From a checkpoint of a small image embedding model: adamw at rate 0.0012.
Rows from block 13, named by matrix and row number. Rows with one number belong to one attention dimension. Each number is 500 + 25 x the weight over its row's rms, rounded and kept within 0 to 999. All counts start at 0. Numbers have three digits each. After the name is the row's rms in percent of the matrix's.
# q: attention query, key and value (stacked) (model.blocks.13.attn.qkv.weight, 576x192, the q third), inputs 0-95
# k: attention query, key and value (stacked) (model.blocks.13.attn.qkv.weight, 576x192, the k third), inputs 0-95
q.113 102:532456471516490533499491491507521496558467486503506503522485489450500485510497530522543522526511495520480481539523478484504493474486560513504497464445486543450490519524491482447478516482494517481500485507486496598523487486518524486531491479484475534493505518497466517486502460525520470505
k.113 113:485509497522494533476501480485445537463502525503502456515497512541514501502530474521444495467488523489522479495467501484512492530472492525483575500491524508531463507484479499478478481489483504495519499484527539479477500510517481489447485519515494494477503503490509509516481506524543514488
q.114 106:498544506555540478473520515474504468469540492472478481503511532505533526481538472476502479465450507522505515530486493501512516507515498508507541512509539448553479507503497500513533491507488544524525496506515546466489526521518477508460530479488530450510500435487514501510512500500468530505
k.114 100:496497486467515503527502510443571542457519470510500471497490501469507474478496512498530472526503449507497502546539506513477499478511465522504538518528506529479524471523482517550536507490488528525505480508470498465531488499498503520556456494497477486544491495539503469468516484508495508506
q.115 093:488428526453475519498496516486496521470497550489531522441542510468503496501511479500481521516528477478533487493540516512485471484493489522477486513527499551486514492468479515533469504494517496518497526534513527490471507499450503494498466559456505503538455524522472499473520482515490460486
k.115 089:499543537508504458469464466494529454507571485498509481532508451494529529508495502476477528501520542564468480496488490488506504466516527475514508470480527475488501495491527524461496489532488510528510498524527490474459484508514518475492484474523505538508480483546549437464488491517475528519
q.116 094:479572476456516456484481443494478494546526472543490500548483450519479501519498480503517511450502505523491497517493490510504509512484509499508526490474517490524504550548512505489543496522484484501546468466476474501509468506549533497549544491498519478488519459506540505499502527540510512503
k.116 095:452466491471515535515510484518461490498475525480501470467499520505527472494470519510532483505514519462503520481483524491481516472500513474470459514483460513535499518496505455513490495463537493476506515493477512511512537484466481501483505517465491477536460509471478532579514507474517449466
q.117 090:508500518517514508487499480493474514444499507472486465497505531507511498470502482487481493458463531522528472479511527499505487471507479534515470506578537504556505510486494483529527520469473537536509517560474496508477513495452476514491497538506532469513501498518495506456488511511512498477
k.117 096:506532500470482479513458505441564483508552474520469474491528477463511510488468487523477512532556486528497499529512497501512515512495506509502504504507482507501509478493529555492515471573493516518505472474467504485463491513543507489533485450488498528499506481504525463476531486556490509499
q.118 113:501491484505519474510476503530516515480496509486483473503479531504533431473493518480460486534497488479520515500508525478480537513454450523497485530549512480551511512513518519516504479494502497520519516498479501461505481511457490491494474496536484477468534494435487474527529468533528517491
k.118 120:519504501488524472509513547483514519517499488489533530469486527488452466481493477506521485520524454477514501479534503534537485497534448498500470520522482515495522486454497484558522480547475495514494472521481488514485509500508492496475535486502494512535471494505504508433504522497479480511
q.119 105:500483519477527477533508469488476500474496501531522501491495473509472460492476493542474480489478547501473523474481542500529489519499496513501459534509512496523485480458468516515501463488495488495514519439480503489464547475463494503495502474565503477483484501509519475518511510502512510464
k.119 105:487470510467480504511504516497502432533479482511486520513481519503529498527476519476557508474506464464492487509457526485462520484490514491473465527502462469492501495478543472517486552521546465522475486503529468503546506497485517479484544552514514496482527493493509549509464524470485468492
q.120 102:549532509544534482504471533476497490482502444543505503547513511531486518518479481490500496495484515501462466485486483497516510543532499464497515490503498527470476456471496492504522471521469482460464482544502459489482498489530493518464528514533484553514511528498539478494465505431479528550
k.120 096:532453476514482501488527497517489489523454501514481523428509488493473533484524514510538516535492527493520503469483524491497495530474516498525516494502495527491486493490502479501484538514507477505481558448511514543558489502502521521539464491505525500445526530462460525529532473493491519491
q.121 116:493497469503453512510487472567530529510464520463484481502494500493516494480484528485497505528512461491549494485521498496461509448497464490501493464546496486520535511539543451486495523498524497512487515515477466519547488490481506502517454536518469499498539521486476535485501510502508485515
k.121 114:523526490525505480508478534521480509510510501462506549481527523496444489489494471522431508495531476498520518501529452542558496535511487478498456489505498501484516521495475537485514451517491487476519451506464494535401530506504495505476525456485492503518497504484498485485505503530528500497
q.122 105:500430503476484492473475482482466514501535478504496557497515491483492514496470495511520490494519501517544490489498491499483469511498502516532475513489466535422508532451474498491471498482501490487496507514496521511483502505477496509536486560468519532512477536505505543501483488501516430474
k.122 107:486527526530503517509506449478504479523506526495475495475530495472540535496517484515457544461497517525484479533482536463486491504495572488498553489454527484536491508496516510488467513487489494534477515502530495493470505487508524451534495500514519523436513435477508463507487495498502537489
q.123 115:489462515488529483528491541503513501482473477499497514496519518545518478499454542518506492537523505486497495479476506471468474513483475508500491515509460541427544494434483488488476482532507453484482514494508485460519481494496498532528481521530464539475497552462497506545496448473498473490
k.123 111:551499505535498497513505513566494504527485528497481530446521494491465536475505466487488507510504470498524499488527520523535493499502494486481515481476532466518503507468470465507474520489450460510465496503505512537496522471494505463518540513513493505482509489488489496486498536488469493507
q.124 086:513523500534507481481469479483502518501549488524468464530495503489514531454496445467483481462455502530531512510511516530530551522506509518484519520512559434551484506519481537519507466498460508520490474483470494524447529511526485446474531480497526479510535466460532500501478559515506529514
k.124 092:494486491474497515555514492447516497487480475526522519481509500487496463457486520512514496497533455470490493497467535488498455548513477518532516530506463536477518482505557495540495509532502479568508519487473490484524500531507527553504489489499517494476521459480470488468502492510491525528
q.125 089:526439527527553496503521504505528507502495506476522481508540534467518453524519519487521491547476499510527468538544481504518498456493529538467505497498526531460498476484443520481493498510484503517528478497522500537504521472478498505563479490500474519502485499467484472499525470462512483524
k.125 096:502510513493477521517476501488512508466515514512515474520521500504508515467517434486485505482515459520491455494470494497514499497463466502497537519535528491496477481468505531519501498490463478510518471496523534464493469513530511486451436512538478535510492499520517445466505517542505501512
q.126 100:515529514484490509523513522545499476468523527476504488501511505538496537530508500491495452491473532507493503461485499484461502498524464479487528530479499480530517496467519479475521482487521500503510490470506520380494525515480461523459513516532504473504472496561505534505522512498475518507
k.126 104:502456471495488521504505554489516494534497442469498521543491503477486509550484494482521497517490436496508511532512462504471512514501487505500455513535474535478549489518446513466532498453535515511519467506502419510518485503466488535577473462502516486519516528523490527516493470489516504493
q.127 116:503522507472437542503495473530474504507476533488548519456497473521454503514500492497491526470515515477472474456503508509497478512502487482488451477518475510538498476511533467524508528472543495502481509525482467518503499512476515492467487539484507493523481538547486481445503540533534491490
k.127 115:482520509509489469447477493517484452529509500490484494523485468507531520557477556493476518515491570526492517482508494501489536506514533484509445460486468487491472509493492512442494472558533507442487527484515487510484485515482485496489509471487515518475515523499525503545490495488487500509
q.128 088:496529540525543524512550529473528540503518451489484518494498493535507477479512528472525496529530477473458510484499486459477500478499467473497502543501451506490509494476479470516515535485502505532483479524522455495532504473498448482486514529502465513510495513494519464495469483469457518523
k.128 087:475515503526493485495495493469539471485522499505482487487501540506536463519515481535514524456474543485498486502476520477489493513468544537516528520526504445497489510496539529501535479549528500463526534462509549475535488536528522503479481534497475497487436527491518538516450469482527489469
q.129 100:493476503529493519531545481501544482484501472523519506505511487490465497477496515475556515530532495481501512508450475476500520508493508491519477499497467495474512477467524496508492553424511524523502483487487471528509502482521483491489470513510508479533533499516505463501469490500496454475
k.129 091:441553507480484525465536521469482503494532452481467525497497512494547433508501510539506503503517518477495476506485523505490445487507514533530489531505487482482497518503533474519518541530518546510493510533486538487594435506528506519504539526469506479481455503499474524495493491473502490494
q.130 107:471513487474504460475467449476526482487557465521517498536487466459516508494473473462484452501503475488516552457491499548503511461462510476515509510485539462508485504540516559494488495477495509493547473484479501506494483502492531507503498516509534538497504455522519497478484492550533468472
k.130 112:519515509503499545535518535492475500496483490490493473498459489535493521469489481500483493526503478525505479495435533512506471479508491508482523493485484540490524451495522415493482535480468505535479475511476486485497503510557466495469510512498452489494500508496496535526537512476493492540
q.131 087:498550512463534506485477526533507491498472458522498496467521492480506536486472522499475492473477510488498554477470511523483529495507528460480516490521511460461496484497456526462546486556534467454493464474519444486482511513483521510502492501515509514462509506485512499518494511463538488523
k.131 083:461492488499547522522511461475460470524507462483513501525478462543453507520485484487491455507500482571477497493497497483531523503527508520464452497476486505486511492508457487533500493526475535530522489508504520499460543496512491514531494482499515493540500502499533508490521494504514521515
q.132 089:496523495473501527480466463471471520527514492465500496521490527509532447514524484486475483492534454485494469508511504515481498499449493526500520559490481508528473527505501514486505505488502467508517500507471514484488499532496529490524512516488507528443462485481469507497507523569546491507
k.132 091:506543509546520478556470493485524486502482506528484494475489513499500517512511488485493533503499496505479495471502496510450466483486464491481559478490504541484525491476489491451480471513478479527537520511510489502504486489494494442518509481506445524493477554527507502476488486478481551476
q.133 121:501528509484513447508479503539506503506506502480478497511495515474540485488532529492445466501456495502477520499534504547495546469472507484489511501509542443506494486507486532480528460514545491473495472493495472487504519514488511500485511541548502539452483499482503520528512511552532488498
k.133 110:496503512526538509561529523518440499489463486520508480487517502537477555520521476512504507509527476508490523509513514498482504494492482501490465490502499503457499468501443480502506494546484470496547503483514498534474526511511485494520520484522488513491483496490538512518499511514508491512
q.134 097:527506509502487458504475512507504549485469512529508529508509511485501443431516530479496542487492469434511480526514475509482498486455475498516533523537499532467434465513528532489514478494510497468523485494469495554482482489494480481451474497513474521479495483513471484448523503511540479501
k.134 092:480518509477529495529523505467487460551527491500461497482496496519530519550482574519474495496476463505464508513481509492493534488496501499491529489524493524474533525479481472490521511525518488542489474474527478462548486491498497464524508504516493491456517505475531570553493490467491532505
q.135 108:496508516487509484536523483446522464513526468545502508487530444506494518497437499498509518475508506476461502467464488489496455475496487476512510522468483508541504489492526481524493466509497514509507489489500511509519499479496490504473502481541489483562511498520492484501498526443491516504
k.135 103:477505492513469504484479468530507494457505503471472475520475483488524487464496534517521519480508546507537510488452518469523526512483523515504487458545482502501483517504541467507516499458495536477475493501451520475508494489524501521428475554478533465526494481501501500518501510458484468494
q.136 123:520455497526490528481517504487473536516467557483493510471479551508496453514539516497517544542481493501521461521542524460490484518496470547517531490507480549512488489468512475511484501486510525526491549505497544494509491465485468502495473492487495475473484519515499517447520480515482513470
k.136 103:510498509473470488501470488507527519520510520535482521477525509473518501513503514498462519469468507462476501494500464532487519505441492462515510509535528497520519536501498560466515484488546452479491496467517498510508472486457507479535488494516497487459503512497463510548461504520534541480
q.137 086:521517506448514517475501530450503465531487497509511508462508530497487524494515490497473513458484482437480508504509481496475498505496518500518523540467552487511502477496456501507479487547497498480461441536498481488452522484479513507484539497536509492458550499490463498484513464511517509524
k.137 090:460532521509533495536490447490463553494552498480495474574493485517515506495469526497474516498522496541467482510487485513536524433484500474469491458517494506509489483520502496488513479464499507496544497500479519505457525492505475488486468502485452502561430536533506513504491547508541492514
q.138 093:508514484512455528478468496516486513524480528459489490512495547494545479507477498508482485495478495522505447502528501525516478493488509553469490508521475522514551539540518497479517481492509490500495495505466517537491489533482532516527510519481485514458467516484445549517511517540523495516
k.138 089:509503505495491489514481526501508473498501510590511520499515475480498516501529454466509525498486509511503499515543500520472506522491511479499529495468533462493479458490452540481433525543492485513505507512558479494465508487476503437522527477521508526502519499514500481465452499522463540509
q.139 097:480550509550495477529524503485477504451514490524502495560502467532517470487505515481509501541525530510463447503483477501507484498530499484487483461478459501496507481521530480515500508489482503505493566522533515492528471537554480474511521489481460529564462502491518480556487538491475520537
k.139 102:519493498504483457470516540502566502483481525474496494449533546489532492480548489471560502470510505474547526493517493452482456527528493513549553520484475465492526485477515499498519524543505479511502488523503489490513497510513523512466544543490524512502493473452508478481463467491465478468
q.140 093:502457508550503481521544512494485518502515490475459525474479513507518484508493538458523479527475496473473480469519500505510486477467466522548446516510468462517495522452503464486506501466536522506482508513515521498542503509477446483480513537500487526523500488501518533499489488484457499489
k.140 099:507488525503493479512481527536540480489482470550506501496530514504528489482494484530505534491494507461518521520451520497468496516434497499514507552564508448453499475507498537453516494516542456461516485461510477524517496526490538487530483513542506491474498492498494484520460470525528464520
q.141 108:483529536457525538484511513471519480503500485486525501458514504555498521503513541509484518508505538487446520489458515468435511538516493463518557485460505498494502459469488520496508499536522482483490462506529485472508474477497504524487494493521501487471495548501505455536494498487513503488
k.141 103:474549474540508485491477445507483518491518491476475500535466507543490491523496523520515499476477514536480490494535485486522503492463536492449468447521480519484503540500510502503538468506503535486551502505494551522494541508487508510486512509499463463511454517501485526512479476480517537476
q.142 110:469471475493496516460479502544508481480502522503516503476515486507445554524468491521522515525507528512561539493480511501483529535532526483472514435527510527447527487521502521476491534499496498510509472493523486508509451474502505536505480475453516478486519518520558510496494500475497494492
k.142 110:499483463459492540471495500474486473538522473486522517523471479500466480517465492484486450519469463533481501504513499502523497535541534505465487513459507537534495524544513479558476535495499535513456505519509538491521519498489497525535519475479511480485544483489458545508544484505488513526
q.143 088:493500517515518495530503509510507472445484531502539472503510505483500467479545517527456531518475543542481478539509512509505497506538522503527550472465556518477503444473499506512475478516475520469474523517504512491477503469509529518485505479535478468503492541497458477490459468526506510451
k.143 095:505543494476493473489555494545451584521514539467480544487528522517496532517515539527493487480538507476509509491572466507541498471507525499500426471455493492509491509477487511516541470513503482489507473517478486567461488495496468513470542516489526499488474496501510485501504543524515513507
q.144 096:487477504461516480496521437486528495511536478524457514490507486480518494485458479495547469534550461470526528477466493513470476449466480480529501548484498474517487533461504498488461491463503476482513511496457505514515511478511540487486476551501495521515500481507493487485472476509511443482
k.144 111:488516507537511537506502485468516504501482505519486468479462497478505465462494530501470530524520574498494482491456514487486463501492522513499530478486488533496509508483520451477475502494472532531484517510474515470521485497522504514506486463469443484489523519484479496494536485456475539509
q.145 096:474497524508547469496471504496531525500513476505489510501472503550514475488494497499476511496490485462494552493497507484475541500469514463450524491542534454479511488535453542506505532497501505512542440488515506499512471495464492489494534458514515517446495487525524476492523503501505515478
k.145 105:478502475492525540498517483463450465505478497514513450478439510522473515540506503499515469533483486526493495493480534490502514517499498501507523490511473536496513500523493436514495522517495508504517510492511535482522514519513491508510487526496455485507506541493506565537467467487516500499
q.146 114:524541503513475482537497498522473533520481494508515512576496483506512473486544500486480472450483497487479466517515490501535534497467510503457445500521477477498466496543498517512548509477510511506507525467497484509497527560516477457538530478501505516511477446495503503519530571527503510539
k.146 114:524487515532519481509501535485498455497490479500489471463526519499501533522508480482536505518501452482522513501486530495441488488531420520541534539499486510474500480486500495495492506530494491490520503493525458494514475503523508475501503516527509516514509486483527488496500487492484462466
q.147 085:530502488557470502523490531523480539500469497494518516517490515478484480467502519493498535472450517489507463513542481502553474502509492559495449489555469527492489485532505482499534503482514554498498525518505498560483509507497455472502519472490491475530501485519481531476528502484479523517
k.147 099:493461531461484468483493539502511463515531488537507527515533481497532492517507486500494494485469448495504491508462494544480530505494501498532515559507533459475518473482498542503502515512542461500464449482532463488514472516500513469492505541543547527478539480498524494516480504545496466516
q.148 102:473520497480513542495517475508531469516545476471508490508511461525484561552474489509496468538508530560474534480472506476490507516568495467487526461444475499516546495511508494492502507495507497526488489493538486460526496479522489534531481511491513493514484529502544509543482496481480510487
k.148 092:519505467499462508464482508533498496427504511508523508515502486506474491471516459494533495473498527497533491470517515480509447526470527533487477499473511493517451512510553517552485474499490540451489530529491550515487539513523495549450525515497499477505491483501469506489480500496506478487
q.149 097:521518464463459550485515498458504463515503512499550499512520488480459540503511470493524512467562484490506482540505463490497487533506510504533519536448494552507485505505528507508478512487472480508514456505460483513445504496529539520512484513487499460505545519518457492476494500513521485483
k.149 100:460538499510489501496502497492501526480547515462479526537499485478532468484471515511483523507523506502482488501499493520523459453528526503475513454479506513518495496518553495513495492461487544514504499538487521475539450470491475490453520484464488514511460520542495494467545535471478524486
q.150 092:462501489536501520482523520489482450455497515487534473485493493516482548528535523487506515539482562517484484469481553490497510546531506505513477419479515476489499478491511485520476516523487534519464539519546535441531456520517492497500492481465519496531506507501535481537491502499468518502
k.150 095:534493498502460480494493526546531535501496493431499549500528529503494499494491470477532498467498455492514508509530449525503460508513480484495472531521469498503531492518508531494543518466531453484508482514491503542493530503497493530505523506506510499520481483473463468477505484516506472495
q.151 101:549500473502477494478460494519478503525461544517476493493500520475495506492461475519490531480477485514547479537524474526529471488534510536475503497526504546512518528531521474479485459537494500484494515503475508555473517484514533517510487489481467482492475506509457555470521505485512500518
k.151 101:506451505472501496484513490495494496517523533553518504506515448463494528500500531456484483513492506509506513483517495487505548518514521487513509484451540483529493502488471538513464514502490511539455489498526474479452496484461490475506491461493556513505575467499516480494499517510470539524
q.152 094:526440481470521481471494473509496488519497556501486480478478521484487522502514461512504503538525467515544543519517506491498495487520489489508504508498552496522484529464491466525418482530469467500474553513479543454492555443514510510492459512509490502484509496503502516455478443507485498476
k.152 091:534460509502492513513531473510494560503480560521503490490523521467456524495488550486464498523504538479484499492509466528496507500490481476498487498497518511534483539491493512468516453431504483520481518486500469506471506498477474513523441459478481492518533487519503478503533536511487531519
q.153 107:497468497508504473528512552567506508472474514494478471494484520490487518499541479537490501469493488530538540520524530526522538490507509499482452496550547448453521511490444502522519522504468497503520494485521467486493536514487511461506524508495535505507530484469527481499504500491461532504
k.153 102:516461480492535520509540495477471493531469493455544484504485514509433507534481462521495454550530463477479515515508514513503505480560476492514460539496508523519448496535494478529510508475494482482491519483484486525488470511505505517543478464516491524510522505515509495440555507526523467515
q.154 082:482494524516526540484485488450491501511496449526507524469495479546481524490461525474518522498491523433470523488417499455464510537504496476504492479525473491479468480521478520478517554502518499470498465490525506498514476503499472493520503457491499492495523492526518482497504504454532483497
k.154 088:458516484512503505468457463485510468499543471502498489523439483517524460512484545466499478496455487546494469472472491494519508531456499518487525515522482528480558531509498488493512490487502521521524486498501532493530523516490525513518497523541477466514497531502488515533463453489511516479
q.155 105:508492500520451523516493520494476493513476566466502479481501515523498491544497499515495514469487542520485425518532538498521474531520480541497487479495482523522539520508534459514515466485481520537491516496500534488499498537484512494506538486484502480533494518501479523513555525474461558524
k.155 093:531486474512445464487458519538540523475483522476504529509517509448505522476487488487538520473511484460526512500508479502489515500488458454490492488546515513509458497507507534494479507450529469456499512506494473526475499471466513473494492513541555515524542487536479472442475507515479475483
q.156 108:462476480536500503491524509519474473444508504476484469500502523478523523529494477515515455511536506545542489498498501548507480487519510530544452508503509482464522535484501488488492521505447471476504523544508518497502511526523537506524517540443526513523504503477488497543473478495480470504
k.156 105:557492505501501486492507531509556512532480511502542547502511517498484470472501471502493513520544501492490493531520470516500481512537530499505507516458502492498509484502502517506498508478494478503480494508471466495462491495492524506521523472501502532496515500514500447390552515531499510542
q.157 089:522505495475517499535522502525538517515527451527484514545514478488485502490525489530475479506493485569487546527514476475524528507535510483468508503496504503487511475504474504495523514496512509512517495479509455508512539482501473489542496482534496489498493506477521499507484488513482514471
k.157 085:477500490470530512462557483470456507456505503511514462474523488503489494513549455522505467526517517475527513471509541490503480498512508538553465521466511473511464500481509488554508487558479523476494529531498536490503466513537492534457513537472497514488459492490529497521483515512526471479
q.158 093:530519510470473533525513506449456500558499483497517532490500513495499485525502507492482485455496497500458452485521483473507468512479484521547512556463471542544461492476506498496517469511524513477509496515497500519478523521489492518503503493523496486486498509502465535482518511517530523476
k.158 093:510533503512505470510428459550525517474538474543475507532506480508534505490487511498494559482486500500522511500468513513492511480437497494460501461534500485488497501469527551468502449488510490468540464483490479528484499483514505463472458523531495503497476503531519474517481521482509487471
q.159 102:528499500493496469495504537521479503516452558520486485462497503521492505502480511546507536478477522475519502491507520494536486501528491496461496456541496521525500505481497441524497466567496504515466560468498513478498520487510500498481488495514476478508493496494520544492533525441469530551
k.159 096:488399519484472501496485467503526503501494547475512477482526497458491514502488522496480493502493523524504517514536471494519564517503473482516479480524508487534501525498459535490504501462505490489457510481510468475466516491457500519518448478479551495519538438493495461528500490502479509491
q.160 099:468493484494506484515524495501505469463515506506494466483545496496499514543459481526511485513562480531519482527513546514481523501527517480498456500514500504465543468484511464534497513507453491538506521540523466498504507524500530532525525533466510523503544510479535473536475506509479514520
k.160 104:499513522528487511527495539486440523471478481510507566512510504499505487495527507493456434490446527466473477457469483491521468509496498486503485528495523507463514498458490521477501434522535504458476523491497530473508501471488473490453525486500507513449491519538464558503448530507511521518
q.161 093:481511512547530461483486476484543514474508533497490478478464520496481520509471490481537494523491528544549516479545523489506477477547499534471509487558501473476511475498487496497517484559467487551530487478489528513476502490459482508509491492489481504498511503525499474463506486459502484523
k.161 101:517473486502475509458486531493507552509495459478491551512503517480494461484477460507511514530492498520484463523545460513473482460530534514525476516502495501469513482504471508506506514523519501470481545550531494504531488532491528508518499518497516519499458529514496510466459495491484490541
q.162 100:485488462579509519509521535474451453483469475492544534544528508521488498496508534489507481519478475544511485517464494470553493545506521515456527466450472498438526473520522478503484517523515516524475495521533473485520504499523477556534527482481507526521480427498505506530492477488492505502
k.162 099:534466481485485494513520508532501471508487502468466521446500508526446511501509494518540490448491505474504491499500471482484501514439547505514461510571507514496520572472485506506555493508505505521515473490495495554492499500497500506449525538504504459466525539510504536508476499485531496485
q.163 102:443528509538530515503522539473480527497498515504496467499511516512533526511496470478525491481475528529516501524519541456506501510522474535507494515500488482510522497523497513557510458511482523553476519514551516518486508525473493521536544502443520495552496463442543513548500494470471501502
k.163 096:509518486515504500480508497482527480528485468533446543500487480495480468504499467516519486496503503524500431537551450523503472500496570498513514502504466554449518536459485512477505480536495501517532514500497520543515514503532530500505513485493459490466492564516477531492464451485508487512
q.164 080:507500517560526464460513510469507496526490516500479509454498519522468484516444533523525498496517514494520470509530517456477471489503471527490491474547496525459523513495514478510505507553471485547506484506498465533486464505487512512547499507506467484504552512468499504485477475470537487517
k.164 095:539483519502471499514535527483495508506493468501504550518479501472489460494513489481536527506459508486456464525482476492488496473512527514532470551521484495482479471471520497510523522474553505506501541500507471493540489499505488500488500538510533479492477525536520528441458495479501498522
q.165 098:494472518518506478560474462509486500482512493507542509524471502494497481508485505473526463509516504481460477449497465519492488498492456457516475521481501517509480564475463494463525535453464487476542495494472508495505500498490501485501484488509485479517507513529471464458494502541491444473
k.165 101:501480508473433485454446543519543441529508518516511508470511487471541519486494515474460573468497456495521532514513505507467537539495494505518514510504487487493516483522515510456483547539492459489457451501527480481484491502491519463498515492477523514504529492475487472510528489508477512471
q.166 111:510505465516486455534443427520529498468522473498498497544484464489501520471469471466533474521519515530527499465507516515497475482520505504497460500518504478466495498486508497468525487489460476512529476483456530517491499513503504526496500533513493537515528485541487483455493519514503449550
k.166 098:496461514502463516468460515493528478520539479494509544493513513464530488477465455524469502496500489496484500472507471502462469506508504483510466512462540483505484503513468540508470520533493508482462525554538508455535484505468518456507502480521497516485479488491490490488502491517488484482
q.167 100:506485540455473539447525473493514522493489520530510472497485522467534488486559519474497561489469493487517504518483500492478504482462517518507553519523510486517458489493502503508481510476531540455461505521518492505501531460509511482484489495468525464476485473521522510499466511495498529493
k.167 095:512529487465511489521471479474481514492484507473484462493478471547483527496454519495514506507543502522497540508479523505495521478512455486508518472498474538508524513489529448487533488461490462534530450484465514476476474501495495520480457520463486518517461536528514488474573525527515516529
q.168 091:477497563472518548515519534518459521513531526501500487479489506515516487523497480487496467477482526476464487462467513505500503504476440484538494539440503506549484542489472529535513500464480535488489505493515499511501487502478484472505509488453540451501480521445518505532516519523492505464
k.168 084:465529472494487484476484499502548449560467506523476489504508475501511530530491496495494526486526492510540514534524508522553512525505517531507545479489444511496482495489513507461470505548498495504512495461495498511490501499533515489490477468481468532511527511485499483538496453446463524486
q.169 112:532483571436497514490508483501497528517488531498515505480496519489497472527523513491468517460494492450453467481500479532476520474464486472539509532490520509526474520465484516501512540458522486441495496489499478511490525485494516449483466511504517474465497553497488488478478521526511505450
k.169 105:503506511478516492505491506494490501498484511515515465502470465494503537485491539472476523546521488486507550496463531535520511492515467516502510498480471501513503471527546480480457523470517472480501485466465514449460494506514469479515478486474500548535497483506506485487563504501488512523
q.170 106:531501492461481470461474498535572453506482480515472510465542469516477517467509483514493561503523502491526534506511484495473497482530537506525492499554513493493505481490500486505479491554526476477503517485492500480506479497530544501481470546520480501487527517549487497463497468486504478528
k.170 115:500530536492532544561514469452451530476538489484498485518477501503511484513490501515478437523479532498449496488468553499501474473535460475490462511450535475547493463507517480536499486446501522488487513525479517460519499497500455500500514497481505486512465474495497493490532564514510510496
q.171 099:488479494502491535511516521509463443480525490516497528497556478501506505544531492513496490507480494534499492507460482527530538541489511478498524482425492521480511488493494531491443509478496538474491485500537462480505484497516513506478499530486570488502481493487525499553490483505467496478
k.171 095:470515480484477497520487495516497503494439565468505497436503540523485526510524502523460481473488551455536543459503548499566506536481516499476477487523510481527497503474498482504509493529521534483477501476438531534491495482509504504447504514464484500443518496496497521518490522497496512462
q.172 091:510519468487498484502453540505514490534529508514447507490477463507473486499444494512496480550529507459521500482477536486501520513475482477495455469500511551532498483487516534509489472503506532533524481469451480469496444497492470499515492473520499522499533538480503489521496489511499503510
k.172 096:465480479553513504510509454485502519538542492502514537547512526489511478503549484516469498518475526482478487512507502506478499524526552519493480534493522447514469432508496541492486471491530513505471547505505492517506508497480477494540487453509518513466501466475506500511460509485507496481
q.173 096:501531519488516462510510522466535545522500547512505484479496525522490504501488462493502480483511499454495516526541504494502507475511470474488531538530512486559510490503477528551532464551497487566516515461501565488480536504481481487504515488509474511533481501478479497489517520466489515517
k.173 099:487495507552531499487505480499492500521516454529487511563494465476536490503501505482482541537501462556499450528524472536461486474528511515509529499455483496459521483552502490505462479474471505522504519536516519518536503527506515496574488457497482507503532509515451499526507486467492496551
q.174 101:536504441470490504506494526499514522553525512483457482481486494471493495525477532541496507529533474457516477532489536497515538508465525478473506463511512549518483476506516513495491474495513523519499487482455473495478502470525472485503504455521489520461493542487483512541503523511528565489
k.174 103:459457506575531473519514454519505561486462537478550510548514539517493478477548521488506500506478525498505502490498489470478524491504523524492516503539507472480490451510501500506504457455514482517507528454508501509502506493472474522548467495521503510481513459518523510498498522506507490499
q.175 119:544509525483507461474523509517526549504496522480487488455466519518488460517486510494494466482530476477505490512555525502469516455503469513511460523585523476524502496440485485541542503538499460500502513492478489510491522502480507493494493518513501517473535559490482482464461514492539520484
k.175 107:527468524507516509501531507501456526486516484533511515554529452460536491473480481471492473523484467514499480499480462525473484451546502521533516557469492505464507476511462484507451508430493527476475528499519527495519516467485493466533515467497531523512526482519476552497498503469487486538
q.176 091:487503500525503496522495479491480497504556529512467513526469494501509510524491490508503458461474525499515493505493517527534553528470476502485514512453533476521506485505538530521460487446467557553491459493497514524489494486498475481483542493477545499488498475434517502534470540502496541490
k.176 091:460483458530480480444498507530533522530470514491507514492511532510521494484518476521493533524536522479544493478526504498501478499525537541497506487509460482503466496511463473482466506528513536522512548514472504544540489520514523493499467482495469529476509514494492505479483488492500445501
q.177 098:509512525513472493492494450517474460462493510512523535496552481482506487527547509503476526506516485509544475507472480529521498490497535464466504465479496517514501454477500482447451530487488503546530512530510497480496496499499491467479513540511543494498486480569494462479499531513487480524
k.177 101:490524478497479520501485510444440539481474518489467476467502522493523530475508514526460519506462534462496508479463561486511487516517455487512538492479547488510524500489544498480495519531514481455463494525501521454504464510523490523477500544503504537466493464472477493514494549512508522496
q.178 102:518506476527514523551543508507490505492490508461493496487518547504516498534522509535484439479476464535482482531526519545548522506507512489478530485479498481490522504499496492491514484496496493478496517508501497507499566497492516514492514504517519514481476496437476532534485506511513528461
k.178 099:492473505504511480499523514560516510461455530521502484473522481505485508474515525479515498474496483499559513476511465476496495503471520527474546495520484513453525540483461480502476493492498523479518495472497520522478530465501545501500514491487500471489567479524483541510494469483480490503
q.179 091:515497461510491506464497474470479506500476482523501518541465542468533496461563489495472534467443502488480532514525467513546526499494531533499548522506527453514469497519526523455504497477524497460487481481492535519482492501493502494480523494507526501465474458540488521459494507515536521520
k.179 098:504500477470518514450504497506535510487514512477506432511497509533514513487483515500545516495578470522549502496508500478502514489505469501479529457494484522516487537538500485511502547487449504522522449529483487499451491499537534519520505540507497493541475489479510464454542498511526447482
q.180 102:539504474513497487494483494503518496514462452486522534501508502482473487456515528494490541534501495493475508496497433496486465488522531498501517458516477527456491506520492479436498524513531458458511516508486496475519479494512488504495464482538437509493497494564470490452536461489513474497
k.180 100:542490527462508499494515505514493482473539511487528448496499520512484506519512513501541513484493476498474517507485520489501520493476462469499476512510545471528501489531533508534544525504488463498495446507529466499458511529491496510505536550513523464559486466480537463506533525546512507496